A small self-supervised image encoder, trained from scratch: batches of 256.
Rows from block 3 of a small self-supervised image encoder, named by matrix and row number. Rows with one number within an expert belong to one neuron, the router's apart. Each number is 500 + 40 x the weight over its row's rms, rounded and kept within 0 to 999. All counts start at 0. Numbers have three digits each.
Before each expert's rows are labels from the 100 images, of 14848, where the router gives the expert most weight on average: "peak at" is the part of the image that holds the peak. Only what is clearly more common there than usual is listed. The data: rendered solids tumbling over patterned floors.
# router: router (model.blocks.3.mlp.router.weight, 32x128, trained with AdamW), inputs 0-63
# up: expert up (model.blocks.3.mlp.up, 32x64x128), inputs 0-63
# down: expert down (model.blocks.3.mlp.down, 32x128x64, transposed), outputs 0-63

# expert 11
peak at: bottom left
router.11:473532502456519501462539484474454531560471528499466490472491556448458483491473524451470484530499478563474465484502520549471489471453499437513472538486520513488484469534395507567531479438487494
up.0:507504479540534594497453488511529542479481499546558533559522492466532520472483501463487510525568417537525445454466525465555508482470477528492499537453405514471499461428521467509584500492507544
down.0:546504489535488586495469541522499458559490523472538480492503513539458523592526439486529537431512511538566517539508513523516542432475542493472484438479503473512490449558498502470519436482476551
up.1:539452502467534479452500493499493489503522539519503574467484453462490430530457491447454517474531465535517506461499481530520523455438510482547498544562523442530614537482415530472580535573469514
down.1:508501486499607523445555453548554418493528503510471529489487464490515404531498500463459506558429534480496512505615472554517513618519501439581437489519502474487558519476477562451515573491458466
up.2:452527510505526414498421535584526518465436473527460439503509470495525471500438563516545534557509577483490559476507483480482535512546463511494548530478448468507461464444433495518471547550524413
down.2:572467487540472512522570496543481521558479445450506560606416532496493440531514524491451496482537499456484463504488452501485558505570596570487497492492455444568505505523455518490432431545534529
up.3:497574494569476569508463535414518531468476494522479499475510408530480486454530534528462538525473567526583549502555446503573446571468499535442495501548543509512507491464531554456443541452498495
down.3:536484525497535467523375503518447424446451522559528511556464509380547569444451536465444478489499452501513456491487473477500542482485505548471500529424466525580471549484537462507490536436425502
up.4:508485509452527487521501513543467541474492499485486521496458532510392450421546545556521459521544492563549520491513524521465498530494568481493505532519467446521504476429541411506482437503457434
down.4:426560550445484548529448482512453577519484500544503523504503509402495540503500507506442507531497577471557488445418458480548472482493540494525432472534520520393503466488497434513467590521502509

# expert 10
peak at: top right
router.10:539485477489460422424499543596461530570584512410507500524455485477542549462451557525430500456521485500552538477531493543547523452540477446494541511517543460557497469518463515488462492488511494
up.0:537431467552560503521495478562517480525516462546485436503497485489489507470478555517516509412512536510489515545511483481490520524585521476507472561518579456506544597431549481488490524477573502
down.0:605501487487499443525446504504546467519556478491534487521454585448536514509490512523460499509539550494504495496534517449540441578551526513536500547472564506528501468493463554508539583473495449
up.1:514502555491470505464567440472506504513582467425541574482489544473535509464540542505447488475460553453529475520441503526476485533449427479492446501457458473490402548537498492459548540518525542
down.1:552472506504460597529501435551442402504533481463515502488498554553497562462471439487486527508480489476494494421526524515472522492475509478494416484536455488520508523468527476547401432431481478
up.2:457433523539503521524511519478487525521580546476479492514476505523545548568492498462444539484514517453519514430514493456497525478457534501499527510469521534557442456439524397461406581527516521
down.2:483471413494516473482503522496446517507557538526428478436485458426429459444497510494503486561509503569511549502597543546537516454546485484526549487538542472469516452489501573473560508517492355
up.3:411530508481459474535433486450492465506609493474602516480509524462543581517593547533557477490530482500485559489508512482555430454531477455603536490504425478515456452471486480448471497494479451
down.3:494485447497499439523447490478488449464496455465551463489511503516565549450448471535451569520471510504494499538557518510485551509389494494548518426467469491545522427511500461553456535539444516
up.4:470550477448507604519464492533450516486505510544588515622502531486489599475472522594456467427526544507492510491423525442505546523510519489489471503488518471549484470506560417550531529467486537
down.4:509508474455514437494525488510481527448497451443482526512555529595547507480483488511551500497494487482465538464531447521483534470532504426545530477481528395516530552441449463469494532486511506

# expert 4
peak at: bottom right; middle right
router.4:575445581441457414560534538429521532521482469445492472473501427488519465507529489487474517544478550608532488520529530510508490527521516517488500475503489551492544493561540548490548467496508577
up.0:586478559541481497485474468489512546497503511585483566510472483505553551479506483487463469496531510574514516439557486501550514551483467563508467478496566487446528519486536476515465518485472502
down.0:457470561507513588477387448494465534511521453571507455540516500535441485479465469521509515500430596476525529511511532482475548482485564499467513403458498451485571495493501543479516450520547404
up.1:566509406510545465523498528459516598456489455542489507465445452590484487480524511542501429438514467573463526461547532543466502547524541545445527484562506482518432551463481483455497564513492478
down.1:469507547509511585510506574510398582504472439557497538473516489435543486488513562494468572496502481461553524532539436385504489436527500522482497504485515427489460556553474467479538599509465488
up.2:452479540499529500511534513519481412479439472549459504492512518516488494540529539577458463421542497480530490461436497531506514459518521511478460450508593520456459488532492503542492516465487476
down.2:551546487492476453536441483434518525520513536486496501546503475477544517497489522544548476496497518488417476504540454517470444504568532532536505561539523486534602491568545534372461484415431539
up.3:483553479462523524537511477531492478493567566529448500494565540482510547463519521493415495543454407534426479469591523505503546522451479397531469509511413476448534496490511447508543541506498599
down.3:533485490532519495415455493431479488539512531522556565550451500496589612556502477479527469497491477543480469425505507515523509526458561458477473465575457461490461524438511500462438564599406550
up.4:436505545517491485551519525439499506522471411456452501464510471499560509482518439503477430501535493604550449511531498496484550461431494501533558516494539518522486528594519480546503505458520510
down.4:554550506490535479537466434464480509474537407542480477426573481545560448484564572541594533426481530485476541485473602505534507491505477451499538482433491474500496529555488514472456484493514494

# expert 9
peak at: bottom left
router.9:452544515536554488513523507522468533514532508533461465485450493524493445465540572553494485566518512511536501444535563509525546598477474528479470489485500445508549429551518536505468444515532565
up.0:480442541501531593542566532535506486498565485432456462489485509601510511484522526472557568456542432469480533403549524522500457465375496513521541512508482469551456570413487538531441539546470501
down.0:500446479497517543462451515513428524502435459511603516523498484540477539474491494476486508526494533471545488550518531483528491475495477547543531461572521522495525509549468458452575418508444508
up.1:486500547564469507512484447514470546462510543477504483550481488609524515517463451539497456401550458509495493452499490477498529484556512551450499511526455459540513519493511499482539411468542496
down.1:447504488465499481502483506535441535472448543490526487545486483522534454405511553476591551457502527487433555503584537543479457516544496526462529487452459456475522464481476512551507505517514475
up.2:535449498482507506525469495570507517513514483491399523490516502409546409559467505479527528488507589535513526488533468493467497439472415479553457462513432587541570479483456466461610568497557472
down.2:465527450514461472573426446423511517538583455515432509487428438374497474472467518512440525479452510527555469448503431503492415519551474576404523482496585519502531471540565525427489504524507501
up.3:486522502591509538510543530501476472507545461507446482447443505520488487517508578493518459526517479484519485536536574510474482446505486523458509459478550481555461521551457475489460378511538543
down.3:486550479481523593548570508437535486518434495560536481557473505583496460506491497514647504464509547467494537531481579524491471553520499498554504524483517495473496505482485488458505436474517438
up.4:507431514511457534422512478473516550512499451560503527509491504407565553510519534461573477552517484548466557429488499523520500498488562567497484499534562494520501549472503492546433578544478512
down.4:529499511453511511515497471492598487486521492454528506538511503499500544525494446503599476515487555451508465501556589463502549517526528445514519486480563478535485488467462540521458549456492488

# expert 29
peak at: bottom left
router.29:460586489498514477486582511479531486522509538542469410493514514449502556588493546527503510516530492459521452439531503466491510417519495506508501501476477475541545427517565499475544442491592458
up.0:468485500546522470563460555503517511495519514396471477484485480476466516507491455442465557598532563453537527488533465480535509505532515456480547523558405489470419511541465529469567478478504556
down.0:424518523508494532499496501572553475549472473543555466433513485592485415469491536458521457525474533486606476489423512465524568474557529530459492509508467455432543508499494490562463475541472405
up.1:521539555497463495534539479525525473462469532413463506491535489487551568442537500569507471474497474589444493537532421497468529577524536490443474503539458495463481463528501520534461524498471635
down.1:518500543542473525437526486546539472478487436526478508442482439590440489406532457494516507451499475516497509526432459515510513500490472544470528538528469520541450573496455516425461503421468573
up.2:530538532494517516396470500523515510486410530554442455500464555464454460485531480471492488483537596559539507473519454466524506576569521531520537484504496522467377479435500488555514546532501632
down.2:484532492521440458477462491523468428473501431481591496520505506515566464503501514542418490483595621568520523506532577498503496515550487483547516512480522468553495472516508475528519502435506412
up.3:507493558506477536489437487485498471461512588436464468562429412492558479433551541516581526513527466435505521494521498513518472485530534492479476508561494511568497548480468534513560387522463364
down.3:487442509516560509480500491535522514540468504640403520556521520509518471503562447516553526511432558525480566475418526469560491491499466526513453512500475411512504584489434516497487481459436511
up.4:479468531497439461570475519505520436481521543434511550505451575542481500544513467493564483562516502524468490397530512468508547525550451526467480459488421580526482525505446483422531512467503532
down.4:483408502505498538455485505488463498528516498526481500495484446510427515496482458531436429478537432523473473437556501497528513497499469554381422492471503470471457461501580434503514505479470486

# expert 3
peak at: bottom centre
router.3:520467525538492528533493518516484482478471502462457495462465557546432552511463557544480500546489500424409553493387485476514539451574496467503532489513518552498460397481507445454409375534512511
up.0:513505540450498529504518563472539517488467480582475482408517402481477516499528436437513499461504392474507542478515534482531535544514501475520565548527481503491422457500536529518541495547531527
down.0:535473527480569503499489502545453424481487477467485474467442476565512552512505541505543496562477440482489486524478557370493526495517474504568528444527501551491469479470578527449470546494464528
up.1:478553504519501493493448523444500424502446555573547467446500460513555558509507450455555541499527440529485494543461421544463449424519499520556531578554512559522630446485511473546510549516485491
down.1:581499481526472528447513503538570477474427524502475452567442476522531451494526447476587464450511501585490499511440528535566540467418539459503461464494439554518512476496528488568487457483520477
up.2:520537534536520507545504561469483510464556536572536457421413478525465522537392472512525510489487459462532479514528431467514444487475481502543470484414470518526491512499502422488540594510500507
down.2:534445430549491455439517518551574485543519528510465524504440483490477511661546481539532455447504496457444484541560476457522569432504512480547539542548515549494538525471525541530467545481533493
up.3:493595473582500460470508504514482490456456460485512444584477535495427486525546452544484487485463558509486504559518574528506499461515516525453480474525504511435513538518472556459472425496525522
down.3:567488494508493472495515492520513508517463529483472520471493493478443499435495443528594523511490461564466506523434549436546529527509552451563491551495492491485449541545479519514406488533488529
up.4:513492437520493575516520540438475529504462549546519498479509465513488554471508433562557466422542443407491465512481479508447456447522543556467497493384479482512526495555498489539540502461506473
down.4:534550469533463483441489520486489483503494502479460502467474498543413508495495454507494505481509516512455437488554573534546593479526618492514461431568519544528475423500541566510497451430421549

# expert 2
peak at: bottom left
router.2:467521559515422553512506486439500469518451523583404471521543483525445472452503460527462432526526532496425548473567480514507471471440463470508487497508453448538519425490525559490494445510514452
up.0:453477499523520586405449508559496504474471502525513543434485463473566494531510562533545496470413510398550508400536497540474572479480473446527455539531396520464585476522478437516511571501500499
down.0:487519463507477528495523490531464483494480503458501506480523516530438492500504437542580567535572537569522471550558509511414509471466469481614516501489489453532501502539525476568420511439521483
up.1:544495515524514475470463478552519522463476474473492417429469483483476487530502448493458477472511521496582519416520462579525501511556469497536497501545574554522453478494573495553569499480498439
down.1:559461536532525505537553540484520493478449553473583451473492515504484536585484494464480485501508423573504536477495601452535504437507542482541505545552506512451546484562476505473473539487420502
up.2:532509492466461472513417497451519466468571500574495456436512465504446485467503509508562463523522501465452499566490521475547445600554502508498481502515543508510485488440522494566553466539557454
down.2:402503485526505469467468461466487573431472441487484466504589518494489465486480484550447487520517447434543522534455566506497469508590466500550498489490500455535542547455454504433544442440464518
up.3:485554473522507587438523495469488518532541510551494509511548498510513544490515487480531502469536446461544527487508465471477437518463496510478486541530533459540495550474572531526517444449473502
down.3:526532508466519502471582456453460492463509503542522488487464476482548477513506547549446473577527504466485492465492539507450449534516571412506505444515482473461565488457549496517537481528504506
up.4:517470481507442503458514499470495534563562488498528532492465523487551511420508512485464530469483564521542571524543522467508513396482543455533560538527572472528446478573524550540465463492496494
down.4:456546488536516529562497558519501477475492524461534423467427491480485514497465517495516483423506541503481505504438524470508473585503499522568554501515525518477498460415468497467519480563543461

# expert 22
peak at: top left
router.22:550547477434508422550505498502550526530513458465534490554544498423453540515499512520492574492521488617445468527466539541478502498543538551503516484431464488506512522445423517552451498454493543
up.0:449521520499464462415463494533531483493486509489501457604451522467550564489473530510573538562496477476535553530460444550525517554485530502554496522509499627436562521514473455474522528479494552
down.0:488485566504525500503492479385562445564570501453508478534520543542500545488543548549576458497480500493435517487426590491473476542429481522416479511489533517484523524496457495520543541506493495
up.1:557465500502527512529448486478466501514539511520532506449539450530496512479521400512509502583487524486507477525467505499446508484477518555553468528421561490522480371501433553484555482579489480
down.1:482385567509441584477543508470516469484450509474485490509501463388465465411479482526381529465474463498478556501504522528533522587538493519460548464555532515529506521532481464454556412501528528
up.2:514446517497556436454365510491498537491420513506421546476460440492419450575516517491442482470520458565451513524545481498497523485493534478535509472505550477482519533483560483512501537465521541
down.2:514528517560510461474520483487468580482443495450536518444553566435465515575468452450620497530533502449542480529481530396460522547492501551530485467530525515507526513464506464488425523450469512
up.3:472509587402551452511390485512512470487530586546514510539471515596519521556494482536466520490489506473422510609507536555521485528480481532570523488541518595480481499477461556464404504512513593
down.3:488555505478556483522494495494518370522442498451520548551579490512503527455497505427601458474494584434456495468570519520546491554417513504536517439538513449513493401503512464478526489516554489
up.4:467477474430492471459508510483499544527566510498515395447489498576497500474447471524478478403573533448484517505556457509478499525515492508533588566498550560544459535499485507451451449525490573
down.4:581480473446503516479481460488589445475406463431514473498522563469500590428532537512433493470493534471470563445506482480520478533577558478545486507484434396521486531462481480482498498416521493

# expert 23
peak at: bottom left; bottom right
router.23:408500526529517495524524505479478496499410523491462510470548503463455503548499540529483514473502573444531579547519584517525501467491526538561512463555506472449467446537532561517543484485534450
up.0:479512473587511482522495552490526440462546525463523461460481464599492518457487493472519476463535497480470530573512564490484510481518452476497412507496503509476490550437476443534434509520496585
down.0:469539534491536435505538518536487490493444507458562504531461477485557523381487573465439524462501514512512502484508488511525521556559519509518515429514446446503438499562460525478474528488479531
up.1:421467507501514472479482523483477541506422472519514480423468529469498482548522539548558525535426501526487549561500545549493446488498521509494497518482584457438488478494532506438500518526506402
down.1:534449508516542491468465494464487591536396489534482488510482472493539508547512501497559506509506475512470469555588436495512419467504461559522471422515537572483504503448525431524483520500568485
up.2:598459478471492447521533560468510502474515463596494504530401558534473444529480498441461522507544519514514502420509497491524519498539543547492494484528376555530432460472514490556513510460479516
down.2:474425456468546521461488515567493535493505462486525495579468480518521497538472519520493512526563465521540474578483490488439521525384466504540466551472529513460452491468430495526495502513558518
up.3:495514500517514551519546489549501503485510542373442543508475538529503572492496409564517487449484457419544522585419524486501473546509547549484531499451470585510444429496508569504544473492573412
down.3:524522499551514482520439506484507499397458482557580457504568538517464461510475530510578451550488551478461470495465619542488450531488533506521567444470452488477520488438470505420439502509534426
up.4:529585497557492522547492457488480468473480527571537560567521504481447522476542532558497504492464495470529494450589502525544517474509462491586472486488493468509579522518553463544579496462484565
down.4:444481481479558541534593455510484465575504562487459512546506519533506528519532430499534502448484515485478450507413497449447518588518480477442404497512526546472490563435505512533526452427543581

# expert 25
peak at: middle left; middle right
router.25:508511491587543525596499482429523543465523471448451495504512421549513486537476547461508535516482441552440475410504446474473486524504518554508488415560484497539485588491431528470510506514584482
up.0:581485469520483520501487471501458494572586522456559511483488476451432442486462395520462525482462440503502450524454488504503573407475453519514456506505528483495540465482528495494460513517491577
down.0:483510471559476497464531432478535595488482478492533516493474514535439525492510503476449495536510496482530531531453492534478482521509483435488475466488511527560544489562467475470409448515495508
up.1:548522490501475463437582499510494466431525524486466428515545442405511565497520460548454538467583481524490484454562398489504496470516490529454511501517567433470450524429550527486533488468531520
down.1:473487495530460521432517460463523487488591497451526505529425516484430516537497499521338444493454513480528542512467466525444473516505533475505484509474495537570473409450543511556515467490433537
up.2:447444490522535500493505503455543535562475500466472482469460456466522506544492533557541523530551499515444565523592551427499464474447486535574561544524546525520383543487509514500534435503487470
down.2:557473484534512462467426514471460502519513533463397497498498438482497555551534513518428453487482537521468552497494518491591528474503433491553464439558469477537459518448498458540468506522431476
up.3:518404460493496421505475477547489562476539482495387493482531503589484507533495528475478532456486538468498523515475521459502462610585472489477478481468453525483481440442494522509485445481494475
down.3:441544522498473542519489467485534512492428537560490528530533486494504482489539486537551463520457522570501524470544495534494447508435516491535460506483503403493524500437531517514480553507508433
up.4:498523431542467513506474500554531496513487529483606470412555505471470535503477451502475519535474466418460498513529472576501438486550517497516462509549518461482567467579453512433554570528463543
down.4:523504473530505441532419484509476441515477448428536498463516570559526514503496485503563449413448501515528486532516507516515498578512519553509485520540420465584575519533537444526491521389486560

# expert 17
peak at: top left; top centre
router.17:492445505440500468548544532473568495487487545505517494510477491525469467541534485452481484430498521527477492501475482507482471501458535520476516467570475478446451460510451450523589464438514531
up.0:529464529534482463503437487516520543526465460505535530484516442526516551491499428614482493494459449668549490539538571496521502538514470516493530476458506536480535537464437468454541488539496436
down.0:497570488491439489527452488522477597488516449541526512466473466534447389498483468547540441442526502463544483544584577541529522478506463547523491451500501431505450487502477493500494506472537492
up.1:474540480518471535476431484499485487462531520403474461536474512523522524537524505516554469506501454369594514586519563531466527541514524509535503536548442509503448488509490502485493451491480548
down.1:582488469525490500499462435455508446520470560466490429554524489570462537480502592492444452480494552460503570384469511521455527533451488484512567562505453468475462485540523509531463530494479426
up.2:531513520439536499531475498521471499503583455466477521554541531480540496577461480547506495478481526500464457467561525504534539488478535444508521458450599424514541485530552500528545494507508479
down.2:564464518497464589495559560495426512507560509407417465475475452521491452530539544442511475529522490472542531577488530454525555542504526523532433495491515516515504512458536408551549507520478494
up.3:479529462571533513492507489488542453476496458483516529475526499448477480531532504560440454528493457521479519569440508502514450489482563508523549523520544475495534434429547493560552548468475429
down.3:435501548501451471484468545481407542583479502518529475492501431472489553500568511514463476491540535530470501496591453471458554511519511551596544409503463541520509526523510502523498450495497600
up.4:556499499533477440418477509502549522480465508496434502494573538471493514425495472498495503520555465549512463441451533487456504514555510465519507506488515501569498479415536577466414496540510497
down.4:594518522488532444502592530520535527503483540533519450488543513574532462459519496503522459467511514502461499464615482552510551524603473494447538482416492468526522479501508528556549485576503520

# expert 7
peak at: middle right
router.7:527527538529515600481502517512474499542521475460511524517469453442470509406497478466489511520478489503578484540565480511473534568440540521474492472542510430474534553442488436569537648490496539
up.0:460479543486519527468407536506505545500576492575527467497458465504581512483527598559519475443464481509538499555527524531456565474531543512384488507436558446490522424446519435513464530495527510
down.0:440499529523470477449502493545534538502436463453495502464546482464442475503471414486538534575530561470542485565528527503501474517548483501458491543533484399456522552506453524486451600531449481
up.1:481437551560496540453511556477508456481419487505581539532481552449428505455519499532426494507473637512507477532455521470481490457485517476472474516442582516475405535510494503519514473566444551
down.1:580468462476467525502468463473462441519531519559456468390441452530495479465509538513422485498504522510542462443488470485513579434471490404498552528503505495567502492465498468602530523487476538
up.2:492519496397490513500507512479492553514443474547514524530564455425477511501449473571507465393567513580530503532526495461501534544473514502509477484488511418483456479545461500514502575453467564
down.2:452465487529515445488478518540524506481445454595417510441539545505457401537492459555478535511496483548510544555514503550533506521463482527527505460432488511499546488543499492447499577520531438
up.3:486551538481448471524593482533487459508500465566429527415512517520494507418527444424513495492497526446473503497535510559550470545496548504633466541468481476511529511451540488496442529462475426
down.3:471533489501471532470440442484498523527490473512552491498534508517504527446521500493466551557481530543496515448497502522465497536466507508505498514448506461430526478563505551469491361453448526
up.4:496538494472525531515459509522515480518453525507475506442490499488494478566476468469417547514585522561494494548491530479439510531479487480592479483464527494450631469526493535544545533474486515
down.4:497445500530496399544556555536448504487492571505480548480510489615463464521461554473447447470551534441532530507399487508488476479492464504524510487513436523580539517527496420520563527526491458

# expert 18
peak at: bottom right
router.18:508516523518466474473527566543592563530496559531515450480563387496457499480549587494495508541470550463511509428484539505497489534487552447475460521448494563518490462537455535455533476482481481
up.0:479492557448499588511485521476457477534499386511539526403480527595491507522487425507542530511513471563471522502450504502457520509388453487419548501523477520502496475488500484555515491541417578
down.0:513536493473553537551494466523493570450420532486474494519473481495457540613519430510463472473482531473486421546511512457439537469478543438484458561515474461562495519475514482572508570466513514
up.1:569494507492473481468446458523482467505496540514465451523550460471514497414510484588468482433542406541555428459548487484552516468510468459463470444521536487486539531583506489493491476555526537
down.1:532475503473522501463502459500499516516481515541450453514615524472502456582451529501513540480488491481480548610488528528486439530573465503425515519526507579507491509462513501516539544458530489
up.2:388487488497473520479509567510572416497468412473499505438561479500516511463507512551486515510499488527493554416489461541450478513526542519589496541527542529450477473410516477517557470475503432
down.2:439439471526383522526447474474508439516426467456487523507524507580505528498445459501585543499456526516443575439498553542492578518467518539554477520486559609441495435562473453532477518465535462
up.3:597523512504450561492475559432416523514506535450554505559462487421493519500464398511498499539431486655491509512474526524478463474502499508510523447511441520449496493534509466464527594511460524
down.3:451521484512566586486360538550429454545490597492463593524498531492486535510497536523510437522543475454544517502522509471459506539520510487492536489494449422503502507548500503474457428501489552
up.4:463538458550489528523438509495462412506525465519495497489532509549513554513497554437478467501461507501515504535509482472521513538566544532484469553568442440488433476466479513587569595523501458
down.4:542463490522585521496567533447516493469472517534521394534491503537499574531505477410496466493461500537462529404553516577497531541522476474525546405523490462482574514533468506526525501543434534

# expert 0
peak at: top centre; top left
router.0:437480511474444489481428511563505534509467509558591465554520516438476523457518490530467561410555524468489507524407502455529477493518431474474513497429581442470506480509512457553534555486490494
up.0:527436487525501471548581513452475490541426478460529449420474513591494507517505472516485520459483500533516486530465492540447514501436517495561517500552567461506396548452458476433545542502498480
down.0:397484483561515424506410487511514507487588517550459417522596468501473531432509468513486484516526513439474487511548500497517522468520473523522410494540457411509501498504430501494516418469532415
up.1:497602501491518510500430520533529493495506537504504526498506489522522521518510416445454527524490507470441476540528466512493526614486474461445465495456496585496549519450526453483556476464495503
down.1:501469489563548615508526474501413588508475482482520499565523478482531483488552492497542498560473512460454558414519506522534478507546407461572582513533504475498495524462560487468481513445585526
up.2:483485540451475509453434493575523466500543540626532487498546542459402481510486441464531512548554494555445583535445486488486471516483529500532542446437432437486583477540527494541506548479486521
down.2:398533507501498447505445473549516399521514451510466528494479503494505509475450507471544486531470439519444453597532503502501474501460471577460549576453537468544400529522431494494473532497504443
up.3:467518528412562558481428532556494525484454484594562447500591486451501407507510500513456487546479515549485476487495463503509547533556509521495482524485548436511588481485527399478578547449514454
down.3:449485482568485437504491509479532400477473432551507502451484567480507453494482515538434504544490558512436477544407527471602502445548518428537534525472485525528514474470493569502561527457516489
up.4:483498487432535546503446548494453517529555548517536571508412444469516474460455497426547543511475465537471555488517472476494507477500477525510537522485539524462579491475528454517504467516500562
down.4:448536539437497593520483488499482518475487555451528521525484583545543462524567581447523453470497484497464426506568545453487437470511488427490559499493527438544493444510569492485465390496501480

# expert 16
peak at: bottom left
router.16:489577472563514495456485424500529542449408496488555493519398535485495515524503374528572478502469513567486490486482541423472485538467531496492537539415500503484458539528532494534489477522444439
up.0:489562485461524546497496544448509497547533453542472493519505452406477504532457509439497582420474483447538516447498478490512540485436454565481558473531479550482530440554530494525509512527472485
down.0:470491463501469475435508530512494451499472450584526446364464411549525388499462530517548481454494486429462503537470433473529517479519510538542542505488487486507495527535519467474543470556516509
up.1:430458529533529543431469489541561537499545436495481466526416511546487534509492432465546555554505463530479459472546479464477558519426478501577480445443463470436407463416546473507493499511477551
down.1:557530517502447492493502539464458523496464478598519541430415552480480538558532410511512541482475458520569494497553487506453595491491439467475561462468484534531478447504495538505520435537578531
up.2:462506448491444429494388485528519462492571458481497588463444496581454475486470350485528530511472441438526472592452483523501537530535527484560538530529485512513512462578529504499452500511472453
down.2:463489484456466464490472479448498539416528490538556457491368507526479507508516493558428489454457542480528463460420419514527523507438503488449559566499528501495462530566469515461444483562511605
up.3:502530505409486508472419502480459434501455497415518510444493518464467428482558474499516577522474561587576502569482478486458554475481479478613490541562517464473505480455457526529533580564512532
down.3:503510474518473392476416463521541604503419444500460509540406501492447524525498548521475478539518551476528464518455458429494506475406512561466475523510496432493540512439515547469570498551535492
up.4:563576483515466454501425516435520488550513503461492484551500504479479505509488465465536522430466565527548473518525524496501483497554516509458554604488512430476554528427481482545524527497481540
down.4:548528423488512519474542475469489508564521506457586454531503464579514466438491483522355506457488491540547544533520390513494523499556482483524484511416507506486574481511519529510554518530533513

# expert 14
peak at: bottom left
router.14:544577513501447552527559502440499509509496503448473491538504412456418571508476486520450508534453454496504480473461460448512530452478561512541480499535448532505526533534509499495445458438558468
up.0:554633507492480474533503519506467455514476474482461467475499491431516465565449494489593507518499507642487464462464452451481531503495510556518463481494480527510542551509539465476496418462512519
down.0:459535524497551505511458458517516477490477463529536488450500518487461561591505496474552488484478497513434491446566499559502494555450488530477509424445450442488590526575499499470425516539528509
up.1:433454547516493490481416529485523578490423447477457543532504441546472523522472480472480534466567415430502487540516463477487519523517482522481483534545487568504402577499498484499583462469495540
down.1:560490432553555539443501371461500516477484487491453512507502561473456500485495508512406520489484449458418516473553541527474507491515513578560467598487502513485466487470505514546468537448522517
up.2:511444536461509506484506535480535548526534473473501506447540554507487412462533485476426426509494485526488553560493410540514504547517509448485461533486472466471578455502542492468536493524464432
down.2:558501409539453543526484454524486530452542529475496462509546551527527459496478516491518545477525585460439595453483515525488410539466548519590518546576522550551523474450555497462493575510430543
up.3:527496516502477544508485502505542476500555464405496506553432471493495441440449500477530513484546482486439499513445507538537538475441529533493561516462512518474481501547518434463460489505479515
down.3:488507453517452505495463503500544535469531561477519444487523475523551469393524426483433443466510495475477502523430538492519493529542504588488453463492506527539517503435505485486459502581547446
up.4:492582562458457584501488520547499484491563517450462520499479454528484522573497476517470492539447487557456446490456456548489447535445516480507506487553534516525518466499490504481535438471507384
down.4:516506462484534480486447503460471554520471505567458529460537500580421442495475473610502496579483569486459498499406545472505436522496524456569478532499472457575522505600527512483482423442433462